config = dict(
    train_examples=245000,
    vocab_size=55,
    fusion='cross_attention',
    decoder_fused_qkv=False,
    decoder_cross_attention_every=1,
    beta2=0.99,
    max_steps=5800,
    epochs=4.5,
    lr_schedule='cosine',
    weight_decay=0.2,
)
Rows from block 5 of the image encoder of a small image captioner, named by matrix and row number. Rows with one number belong to one neuron. Each number is 200 + 40 x the weight over its row's rms, rounded and kept within 0 to 999. All counts start at 0. After the name is the row's rms in percent of the matrix's.
Before each neuron's rows are labels from the 100 images, of 14976, where the neuron reaches its highest value: "lies over" is the class under the peak. Only what is clearly more common there than usual is listed. The data: made-up road signs on poles.
# fc1: MLP up (encoder.blocks.5.mlp.fc1.weight, 640x160), inputs 0-79
# fc2: MLP down (encoder.blocks.5.mlp.fc2.weight, 160x640, transposed), outputs 0-79

lies over: symbol; face
fc1.133,105,248,154,149,239,292,353,235,223,199,277,193,171,219,242,149,268,201,161,213,208,217,244,165,197,223,190,168,170,154,172,312,252,204,184,183,146,219,215,171,225,233,230,151,237,199,204,206,222,213,170,173,216,208,150,187,150,190,219,208,246,209,184,199,268,122,260,252,221,177,210,220,194,139,207,177,174,166,239,197,170
fc2.133,110,129,209,185,264,233,166,170,177,243,188,216,238,176,240,208,220,192,188,152,214,275,199,188,246,115,211,297,153,176,133,169,230,201,265,202,181,240,217,197,98,162,141,147,229,262,158,203,180,183,241,220,178,276,223,193,208,180,191,176,291,164,197,222,219,235,166,98,210,139,157,168,248,175,224,141,205,181,172,191,214

lies over: rim; face
fc1.167,139,226,245,208,218,195,197,229,206,214,187,221,263,181,136,159,81,247,251,191,277,196,196,180,273,194,214,236,199,235,175,150,218,218,249,222,142,59,252,280,206,188,178,195,112,217,175,218,182,233,231,185,279,251,212,231,174,91,273,156,148,200,274,239,195,205,160,151,299,271,229,236,219,277,230,276,220,213,171,194,208
fc2.167,130,241,326,264,231,204,211,198,177,155,231,203,228,173,145,192,158,150,146,240,219,172,146,168,157,260,114,238,203,153,147,246,238,182,212,171,243,162,129,205,192,135,178,153,180,182,162,204,294,227,240,246,163,174,189,181,243,207,171,193,80,182,224,154,150,168,252,218,159,237,257,213,172,224,235,205,160,175,173,234,173

lies over: rim
fc1.437,093,216,260,244,150,273,190,203,208,241,252,270,214,201,227,181,192,198,210,174,216,214,133,294,154,202,199,231,190,257,215,243,238,212,225,255,235,177,127,200,256,146,167,193,225,286,207,195,235,170,218,221,130,215,154,240,228,208,245,256,230,113,282,267,181,232,157,230,236,143,208,218,214,226,253,164,211,181,133,228,211
fc2.437,093,213,179,182,187,143,282,177,141,131,218,164,167,240,140,241,265,187,194,237,233,190,219,121,251,229,195,219,219,186,220,232,181,244,259,176,189,134,268,187,174,254,213,135,250,136,201,126,177,279,207,143,191,234,228,163,199,115,187,166,136,252,168,182,159,183,227,195,248,226,205,178,180,181,180,225,204,205,283,201,210

lies over: symbol
fc1.80,106,201,155,223,105,208,190,198,260,184,200,204,169,180,134,146,265,197,264,199,168,263,266,208,158,269,175,225,247,220,216,239,141,211,199,205,165,238,171,184,242,173,217,198,219,220,239,180,285,209,184,190,176,209,145,185,216,239,157,298,208,182,138,201,147,234,235,156,185,209,160,161,174,114,211,204,165,161,193,164,176
fc2.80,103,219,180,269,221,195,228,139,253,232,139,160,191,188,200,229,270,197,176,193,211,245,177,222,187,209,245,236,247,184,178,135,136,207,196,171,206,214,204,180,176,263,161,238,197,166,156,198,244,191,204,196,155,172,199,194,200,199,199,192,277,250,203,145,187,205,170,205,149,162,261,236,172,203,173,227,156,190,100,264,196

lies over: backdrop
fc1.212,109,169,178,206,170,168,191,159,246,219,162,166,210,199,207,133,225,207,169,210,134,260,184,164,270,270,192,194,245,198,253,209,147,242,218,113,194,252,113,261,210,239,196,205,202,237,185,228,238,174,163,254,188,153,225,152,269,210,172,249,223,254,242,89,206,284,274,182,213,226,190,157,235,128,215,254,202,219,236,182,169
fc2.212,109,265,198,220,254,258,163,198,245,197,238,206,171,203,172,156,215,234,205,191,155,168,245,218,194,221,192,217,234,245,224,142,199,161,171,240,139,299,310,190,206,178,158,221,176,187,234,199,246,190,169,163,207,192,240,232,196,210,241,157,189,205,118,157,190,201,208,251,140,178,208,228,186,287,165,210,162,236,87,227,245

lies over: face
fc1.95,106,202,246,197,188,178,173,239,189,186,217,213,164,136,124,222,196,239,218,184,264,139,203,187,194,238,198,163,227,235,152,262,167,213,335,138,157,291,249,210,242,189,213,205,157,204,250,135,173,216,235,186,278,258,213,242,224,269,202,151,221,271,228,140,220,198,178,230,170,188,202,204,237,225,257,217,208,171,202,227,161
fc2.95,099,235,196,305,138,179,254,156,271,140,163,108,181,250,146,181,270,154,186,148,242,227,188,146,173,206,221,136,194,179,225,163,189,235,215,205,226,192,137,161,205,171,218,253,238,166,174,212,302,235,187,193,252,185,257,107,276,169,208,210,273,253,260,231,168,139,178,193,222,157,242,165,168,243,204,164,234,164,251,180,212

lies over: rim
fc1.252,121,181,249,138,223,184,191,195,217,137,200,234,187,152,159,208,146,280,158,190,188,208,167,187,211,205,226,190,197,267,210,217,210,215,284,225,263,150,196,221,219,271,245,257,191,169,198,221,134,214,236,163,284,214,194,181,209,216,187,220,156,176,173,238,196,207,234,214,249,225,161,225,205,239,292,145,225,225,235,187,240
fc2.252,109,205,166,225,132,180,311,188,181,143,221,140,144,173,223,241,170,223,165,235,252,159,215,119,241,136,150,102,128,206,169,176,192,249,196,203,279,167,159,240,216,174,184,271,204,208,180,241,260,189,147,256,201,201,184,166,205,232,187,195,212,209,236,160,234,183,201,269,177,171,193,246,180,248,217,279,171,173,209,160,146

lies over: face; rim
fc1.497,113,152,296,231,195,201,221,203,219,147,226,206,212,190,209,220,160,196,334,159,212,275,131,236,274,264,176,136,166,203,216,227,160,212,195,181,149,210,211,184,257,239,225,202,204,178,167,172,200,190,159,170,230,173,149,238,229,209,174,209,226,201,203,162,218,239,186,109,239,226,282,152,198,208,203,264,304,262,173,119,182
fc2.497,090,275,166,190,105,212,196,212,228,211,158,233,110,163,196,249,161,202,226,216,115,237,199,143,222,189,181,212,212,199,204,202,172,170,199,209,176,215,203,210,148,255,158,190,283,159,227,250,273,250,138,213,135,254,143,193,257,211,181,174,229,209,154,231,235,163,232,184,267,221,205,258,276,234,180,221,224,255,252,216,250

lies over: face
fc1.542,109,172,145,178,189,253,242,237,260,178,227,206,186,263,179,172,140,237,254,207,199,183,247,268,148,198,227,206,195,241,201,245,155,139,158,192,202,101,248,180,176,200,140,253,297,319,228,233,279,208,217,202,102,218,190,199,239,182,178,181,273,169,255,212,243,223,120,107,241,205,245,173,212,124,195,141,201,175,164,161,241
fc2.542,112,296,186,201,201,183,169,211,239,147,180,189,257,190,232,160,180,168,221,190,215,204,127,193,244,204,162,296,225,206,256,140,188,142,312,212,178,205,158,158,186,145,198,138,149,175,178,140,208,225,233,152,201,242,179,236,152,212,273,201,190,224,164,213,149,199,255,257,181,197,148,160,243,218,215,160,206,219,183,188,258

lies over: face
fc1.510,118,238,185,178,230,232,254,251,249,189,146,179,171,183,178,172,60,203,216,187,245,176,270,184,207,163,207,186,230,194,223,124,156,186,223,204,175,162,172,140,223,164,218,236,151,139,193,153,152,271,225,150,253,217,148,165,162,217,259,195,206,149,113,208,217,203,150,171,212,182,162,189,221,183,277,205,184,163,191,170,253
fc2.510,117,159,148,219,198,193,208,168,78,170,238,187,249,220,230,164,218,191,174,249,186,275,138,218,149,187,267,131,165,196,192,191,156,223,196,171,225,233,176,237,182,188,159,235,151,271,193,226,197,210,130,222,213,154,200,187,205,217,229,208,145,226,193,211,224,187,230,166,235,246,181,183,252,245,231,261,235,172,252,215,233

lies over: face
fc1.606,121,186,248,223,174,199,286,230,243,213,205,234,197,183,225,223,224,215,334,173,192,269,213,236,300,238,150,161,181,194,254,183,169,223,152,191,185,210,221,244,229,176,242,177,248,167,154,153,190,163,203,167,227,165,211,192,194,185,162,181,206,213,218,188,191,236,249,150,187,172,241,187,197,179,236,268,237,135,148,158,165
fc2.606,102,242,150,191,219,244,222,292,165,184,205,272,167,210,148,182,90,173,205,169,97,248,168,186,195,232,203,185,166,198,191,209,183,183,175,183,149,327,239,165,241,238,75,211,202,164,217,232,284,243,195,164,203,206,167,219,225,214,227,200,252,153,149,163,202,171,219,209,234,181,176,240,242,211,219,225,227,302,217,219,215

lies over: symbol
fc1.77,120,190,182,284,206,207,151,207,215,219,204,194,203,202,173,228,158,249,132,176,237,238,232,194,164,233,209,192,197,214,231,208,65,224,289,204,144,207,177,179,238,286,253,256,182,123,235,193,157,197,176,206,269,242,192,176,257,221,111,218,252,129,204,175,230,193,213,146,253,190,128,111,180,170,270,92,210,175,267,165,208
fc2.77,121,261,138,167,173,198,179,195,179,186,211,226,209,177,188,157,250,144,194,266,202,171,222,183,199,250,261,136,236,190,214,214,148,169,172,162,217,181,180,303,227,290,297,260,162,207,210,215,238,254,239,193,256,176,195,229,222,183,242,188,311,210,130,164,246,217,154,295,217,170,151,281,199,206,217,146,181,150,175,164,240

lies over: symbol
fc1.164,102,194,236,271,143,180,235,209,268,240,194,166,164,166,171,135,288,229,152,233,122,276,200,168,168,216,191,154,206,235,208,216,214,262,244,153,229,223,125,156,194,251,199,225,246,184,214,221,260,205,202,219,168,275,227,96,269,232,216,211,198,223,174,133,243,221,238,195,146,206,220,139,198,169,248,154,237,192,192,112,136
fc2.164,099,263,145,241,242,236,182,218,201,212,185,201,232,229,150,181,177,179,245,118,156,203,210,218,236,165,221,200,210,186,127,152,195,151,226,194,122,257,283,251,179,169,223,119,232,238,231,213,227,211,220,171,152,209,199,178,224,146,249,176,230,245,198,157,170,175,235,182,161,169,150,199,258,211,174,104,145,219,125,214,182

lies over: face
fc1.203,103,132,241,230,152,135,155,209,213,217,260,294,131,232,123,226,226,174,143,218,180,219,252,249,214,260,251,192,269,245,151,202,226,231,215,147,182,209,235,165,217,189,244,251,136,162,177,176,183,176,254,240,191,269,199,225,181,264,161,225,207,271,221,242,196,219,269,198,228,226,192,217,197,234,164,109,253,209,196,206,191
fc2.203,089,219,142,244,167,209,250,164,221,181,175,167,205,171,194,206,209,195,171,150,198,227,133,200,165,135,184,241,169,177,240,232,135,230,201,231,122,155,200,163,138,192,242,104,237,239,188,204,255,216,146,210,151,200,201,170,217,198,200,149,210,193,149,163,170,215,194,149,177,223,227,252,174,134,199,203,178,210,216,168,226

lies over: backdrop
fc1.503,110,267,224,160,173,223,187,172,242,242,173,169,200,237,222,162,203,191,153,218,164,279,182,194,278,228,141,106,254,169,247,204,200,244,223,208,172,228,156,230,224,186,244,182,251,258,221,238,155,195,212,227,148,167,204,191,272,241,195,193,241,257,223,90,193,260,205,174,239,201,178,149,200,158,188,201,204,212,270,182,112
fc2.503,098,248,207,187,204,240,185,249,264,232,274,226,204,150,152,177,226,299,235,179,210,150,200,196,234,194,178,227,209,249,155,179,169,191,197,142,141,296,281,217,211,188,214,227,198,187,213,174,256,212,161,180,221,200,207,169,182,144,228,213,167,180,163,112,178,265,173,221,154,226,189,197,186,318,181,223,122,238,166,227,248

lies over: rim
fc1.574,135,260,213,192,198,180,173,257,205,144,218,233,203,198,173,168,75,138,192,210,218,211,286,224,209,189,159,217,221,227,223,226,142,173,202,173,111,69,203,219,233,137,204,191,180,245,285,166,226,221,225,207,288,253,185,241,220,106,227,185,128,143,248,201,204,241,189,200,269,347,198,232,195,272,254,174,200,181,211,272,190
fc2.574,144,173,323,193,229,208,192,147,152,133,231,205,219,207,208,170,78,193,221,238,162,157,207,208,211,193,149,230,178,230,147,179,268,180,181,184,223,207,161,194,202,170,196,140,190,227,190,207,259,191,164,188,173,237,211,183,185,204,244,200,116,199,204,159,154,148,265,204,173,250,243,226,151,236,220,248,188,204,173,246,225

lies over: rim
fc1.298,094,177,220,210,166,245,184,192,203,246,184,271,263,242,128,220,255,190,221,230,244,227,218,255,264,216,232,218,201,203,317,240,248,218,210,211,233,261,223,180,208,161,206,188,243,249,244,156,225,189,189,238,235,219,178,210,193,201,202,264,232,214,299,197,230,231,195,217,194,164,265,164,196,208,229,174,251,236,159,261,234
fc2.298,087,228,143,190,161,167,253,208,250,180,224,158,144,205,159,204,208,209,216,144,240,213,173,165,177,252,129,206,215,205,141,206,137,228,254,233,132,134,177,211,196,235,172,162,216,154,194,199,304,252,189,185,166,251,221,121,220,153,183,172,185,176,132,231,114,185,225,162,194,248,193,238,191,217,176,220,166,217,256,179,134

lies over: symbol
fc1.405,115,213,262,224,219,231,217,231,213,234,219,188,174,172,226,230,310,196,236,177,203,243,190,232,224,179,211,171,292,201,237,215,305,253,231,228,215,228,112,118,199,223,206,196,224,244,262,181,264,271,158,174,153,233,162,169,167,185,225,239,230,164,257,138,128,211,164,200,205,130,202,129,175,239,252,194,202,211,198,225,174
fc2.405,111,208,113,168,210,197,265,184,256,256,147,184,244,202,176,204,307,215,207,144,141,198,160,157,216,187,173,245,226,223,97,182,204,211,207,190,157,156,226,194,161,219,198,117,267,225,191,169,205,194,263,200,202,214,130,234,241,141,248,152,212,269,150,177,199,212,193,228,140,156,218,136,242,139,234,189,148,205,264,174,196

lies over: symbol
fc1.533,105,202,165,169,232,213,213,238,214,311,251,157,261,248,139,179,257,150,165,205,255,139,215,283,233,206,207,193,219,233,226,250,144,138,241,110,94,212,232,208,156,257,190,252,261,202,201,192,186,196,133,268,225,206,219,168,255,205,183,232,231,240,209,215,246,197,179,272,219,227,242,127,228,121,255,195,169,216,235,218,155
fc2.533,097,295,218,180,183,258,170,212,226,134,220,248,163,180,182,224,157,190,181,148,132,247,231,157,115,204,169,196,192,214,154,182,250,190,254,198,172,285,176,259,105,233,165,208,207,177,236,191,301,206,253,173,275,215,215,192,187,113,181,123,197,192,149,194,185,211,200,118,208,215,228,206,230,277,167,145,205,196,143,209,190

lies over: symbol
fc1.103,104,218,192,232,253,205,268,238,232,252,223,173,150,212,214,191,337,227,181,246,194,244,272,165,218,205,138,185,168,182,202,201,275,192,229,215,166,295,229,180,178,183,220,145,226,229,186,159,225,263,154,169,204,191,125,192,233,220,220,253,181,193,267,171,211,165,216,241,145,138,208,196,201,138,247,253,222,167,313,167,173
fc2.103,099,166,235,173,259,240,173,169,190,262,204,219,237,190,194,173,287,250,194,120,165,230,189,190,225,118,214,255,212,120,103,222,225,204,216,147,145,251,161,122,160,151,195,135,198,259,220,214,200,193,249,209,136,238,176,246,206,159,171,177,257,202,200,182,195,257,211,178,165,170,178,134,154,203,142,177,180,233,177,238,217

lies over: rim
fc1.563,101,217,173,206,181,210,197,178,188,203,229,218,208,127,71,238,149,195,174,164,169,240,200,226,165,219,165,262,233,237,184,197,176,203,196,197,100,192,198,208,170,195,252,242,202,189,177,210,177,168,210,212,200,168,92,226,178,237,187,197,175,185,175,184,194,313,217,182,180,134,125,192,151,137,244,228,219,232,262,258,177
fc2.563,071,191,135,158,174,173,187,168,244,174,176,195,223,205,237,180,233,228,176,170,195,157,187,106,212,181,171,187,165,167,164,187,183,199,179,200,236,108,213,212,207,228,192,156,148,155,234,170,201,261,149,209,281,257,184,293,231,156,213,168,275,226,267,176,202,231,104,247,187,181,183,162,157,183,179,313,191,210,215,182,184

lies over: rim
fc1.562,091,209,241,201,159,177,164,260,239,162,131,248,170,205,173,154,162,146,245,161,134,220,177,197,126,167,205,216,185,194,190,231,160,168,206,137,101,115,152,209,217,166,217,194,205,274,210,229,197,149,226,219,156,276,207,109,210,183,240,198,126,180,248,246,221,255,191,253,229,230,185,172,217,192,150,185,175,258,200,255,171
fc2.562,086,248,235,195,205,156,224,89,185,203,264,198,236,213,210,199,138,224,120,222,215,156,213,227,232,209,149,224,225,221,196,141,232,177,231,241,246,262,182,194,227,217,171,161,231,153,250,168,278,216,145,129,210,179,200,207,187,239,148,196,166,196,141,150,165,158,220,152,200,187,193,241,122,271,263,229,245,179,140,150,259

lies over: face
fc1.500,108,170,186,225,233,178,249,182,259,250,220,215,218,224,175,203,200,245,165,229,249,177,186,118,162,218,209,140,230,150,230,196,134,163,277,161,156,173,218,226,166,258,222,231,193,214,251,232,185,181,100,221,237,226,258,190,216,227,142,162,248,241,194,115,275,169,198,250,226,189,180,169,217,83,269,170,188,217,269,140,228
fc2.500,114,186,219,194,253,262,125,149,252,104,249,259,192,110,187,199,192,165,217,183,181,212,195,211,159,216,225,257,207,225,152,226,177,165,187,143,156,280,190,265,164,221,257,203,117,170,199,241,242,175,249,176,231,231,170,199,175,197,217,180,214,204,166,158,247,258,195,246,157,201,212,215,233,252,145,188,228,166,66,194,230

lies over: symbol
fc1.116,111,149,183,267,196,178,266,178,233,254,155,161,213,142,236,148,285,199,168,222,143,316,183,122,174,218,203,149,225,258,268,204,294,226,214,169,258,256,127,176,186,191,209,160,263,259,176,239,249,220,143,185,117,192,167,243,230,319,142,209,288,230,266,133,204,228,234,262,156,119,204,203,193,163,168,187,195,255,213,161,152
fc2.116,116,223,202,216,292,230,224,158,247,232,153,208,221,200,182,213,214,201,230,111,189,139,191,246,259,187,260,226,218,186,171,173,187,195,215,174,137,236,285,212,206,180,200,114,219,237,209,179,215,236,267,241,208,219,209,180,192,117,292,124,214,263,191,166,183,190,244,232,128,162,189,234,218,165,172,183,164,190,116,186,166

lies over: rim
fc1.531,095,200,168,154,143,257,125,160,197,233,305,181,288,194,121,280,244,222,173,132,288,228,222,224,238,245,215,190,192,195,165,247,234,179,203,215,216,199,168,216,144,255,243,191,161,180,251,204,214,133,202,180,227,175,205,248,188,176,188,278,169,235,194,229,221,165,192,135,187,205,163,220,204,191,287,180,138,212,141,145,218
fc2.531,086,241,215,218,203,154,250,191,168,92,216,143,130,193,204,197,175,167,193,258,178,164,165,149,141,255,220,155,223,212,182,164,131,201,238,197,202,169,220,215,197,143,202,182,209,156,145,192,287,236,181,144,245,263,197,198,266,197,210,149,239,195,182,219,222,188,145,298,215,252,221,292,221,206,196,228,253,230,202,264,157

lies over: face
fc1.373,102,212,241,105,227,186,172,225,214,274,178,203,220,209,256,182,166,217,275,242,187,170,219,217,238,228,189,115,260,171,238,170,247,157,224,153,146,163,80,194,206,194,247,228,236,208,197,168,223,236,214,214,185,275,180,161,156,189,190,239,284,161,184,189,202,154,185,161,250,183,167,153,251,152,312,163,191,210,161,184,243
fc2.373,093,162,160,259,180,249,222,170,268,188,188,132,241,205,177,233,307,256,209,228,212,194,165,187,163,218,195,285,196,284,265,196,218,201,210,151,163,163,237,234,158,269,154,170,139,172,234,186,211,201,190,148,226,191,268,180,215,192,222,186,209,196,170,146,145,178,236,227,117,242,174,159,225,193,131,285,209,141,165,185,219

lies over: face
fc1.278,088,205,144,191,165,199,238,234,166,143,201,231,248,233,218,197,214,189,179,279,165,189,102,184,235,154,189,210,201,175,209,278,249,207,164,160,209,244,175,225,165,176,240,125,258,252,231,248,182,209,137,184,187,205,197,166,242,191,227,186,255,143,197,128,183,236,219,223,182,237,219,222,190,209,204,187,165,230,179,109,205
fc2.278,099,125,174,269,215,244,165,180,294,210,129,187,179,199,203,150,233,254,239,164,257,209,241,120,158,223,230,201,259,225,242,157,161,225,257,210,213,216,202,177,263,138,229,196,176,188,211,123,177,207,253,207,132,174,221,199,190,198,174,183,221,227,235,213,166,233,231,204,169,139,188,194,205,209,169,258,206,153,204,243,205

lies over: symbol
fc1.307,092,214,216,171,194,150,189,233,191,219,251,203,252,217,164,200,214,194,243,128,258,172,155,237,252,208,194,193,153,236,285,247,246,160,225,161,179,182,135,181,144,222,250,223,216,279,159,188,221,195,185,142,272,252,170,220,220,229,207,236,205,255,191,184,247,125,136,215,212,166,246,123,178,158,195,138,187,218,170,174,210
fc2.307,084,220,170,204,190,187,237,172,258,136,188,186,226,222,174,195,218,139,203,215,216,139,231,205,161,236,243,203,170,252,206,203,116,273,225,264,215,229,171,207,174,211,192,144,245,130,179,208,298,217,229,185,232,252,155,182,186,222,144,151,265,178,238,227,216,130,235,194,201,222,169,242,179,270,208,184,109,213,281,220,175

lies over: symbol
fc1.18,116,212,238,168,222,240,203,230,180,194,260,190,210,118,195,178,157,144,189,191,210,221,159,203,172,204,198,187,241,217,209,291,228,246,289,217,201,213,185,187,210,235,120,143,248,179,215,169,309,200,204,243,196,189,53,244,196,244,220,186,195,180,157,186,174,189,165,183,243,175,196,193,189,126,222,214,217,160,275,194,227
fc2.18,108,200,248,137,266,210,199,212,230,244,127,230,242,190,205,179,238,175,251,218,224,231,226,247,256,164,245,240,126,174,182,211,175,210,227,150,191,154,251,182,158,204,213,193,119,286,143,231,183,230,242,144,243,295,207,211,220,190,179,135,290,201,237,152,273,190,139,295,193,161,164,137,264,96,181,272,226,165,207,210,177

lies over: symbol
fc1.412,121,183,177,222,202,190,235,188,245,106,183,197,219,234,212,153,176,210,186,151,146,210,218,230,192,173,171,252,148,143,262,208,70,191,241,242,212,164,225,195,186,206,183,309,161,175,188,248,165,210,216,190,276,225,175,193,215,127,146,211,191,171,202,171,232,241,222,196,163,261,236,181,192,205,203,155,125,233,153,177,199
fc2.412,118,217,239,216,258,235,200,178,190,233,289,158,250,247,201,163,85,135,245,208,247,204,195,124,242,281,129,99,170,220,88,229,259,217,197,123,152,292,205,247,223,204,233,200,204,160,241,236,291,254,268,170,232,222,203,166,225,215,210,176,236,170,201,170,229,242,150,227,180,155,221,261,199,195,220,211,230,203,164,228,250

lies over: symbol
fc1.346,102,110,227,224,153,133,190,263,210,142,277,259,200,190,96,216,288,126,194,178,238,221,193,257,231,235,229,213,211,244,204,212,233,180,226,191,169,183,265,151,178,187,157,220,198,129,189,195,284,196,266,200,202,238,178,220,187,197,234,189,171,248,273,249,174,167,206,174,183,220,277,179,176,208,162,161,195,194,188,264,211
fc2.346,084,256,171,196,164,180,208,192,244,191,142,163,234,232,261,174,180,171,188,163,135,229,156,198,206,209,186,232,199,156,123,276,172,224,229,247,183,172,132,150,145,259,255,103,225,242,241,161,230,199,246,190,216,206,169,170,267,233,170,146,255,193,189,182,191,224,174,132,217,226,265,199,217,158,199,160,135,182,229,163,261

lies over: rim
fc1.336,102,211,273,235,149,250,293,289,171,236,297,206,172,200,241,178,193,193,158,197,196,224,198,271,140,246,156,252,234,290,258,251,213,202,237,213,211,172,204,199,239,184,194,230,194,196,234,219,193,262,226,222,277,248,157,229,229,228,268,135,218,171,295,169,173,139,141,205,195,229,164,158,190,246,267,161,217,189,165,225,218
fc2.336,079,210,152,182,174,228,169,192,197,149,132,179,216,224,134,202,194,188,264,202,187,189,199,157,255,106,262,204,146,134,178,183,189,211,190,221,186,135,131,209,92,271,224,170,217,192,225,182,305,201,192,227,155,242,177,156,214,119,160,235,143,198,144,159,183,229,215,183,215,202,247,189,202,167,175,161,91,191,286,215,154

lies over: face
fc1.6,102,210,172,233,274,272,223,152,240,122,217,225,257,228,154,172,191,247,190,207,184,241,260,225,250,176,156,183,273,151,164,175,198,180,238,256,191,252,219,182,176,208,173,234,169,243,211,250,216,169,118,197,207,149,140,224,174,214,237,191,141,152,197,121,267,253,197,123,222,184,209,128,208,114,169,218,166,212,278,218,256
fc2.6,110,142,163,159,184,192,193,172,180,187,245,209,120,169,142,221,226,201,199,136,256,230,186,209,159,276,162,129,169,169,162,243,176,225,209,244,246,228,210,256,263,213,253,200,160,158,225,246,208,277,229,166,248,279,195,174,178,194,156,242,271,204,229,190,177,247,134,242,203,217,165,211,191,273,230,206,255,197,183,284,154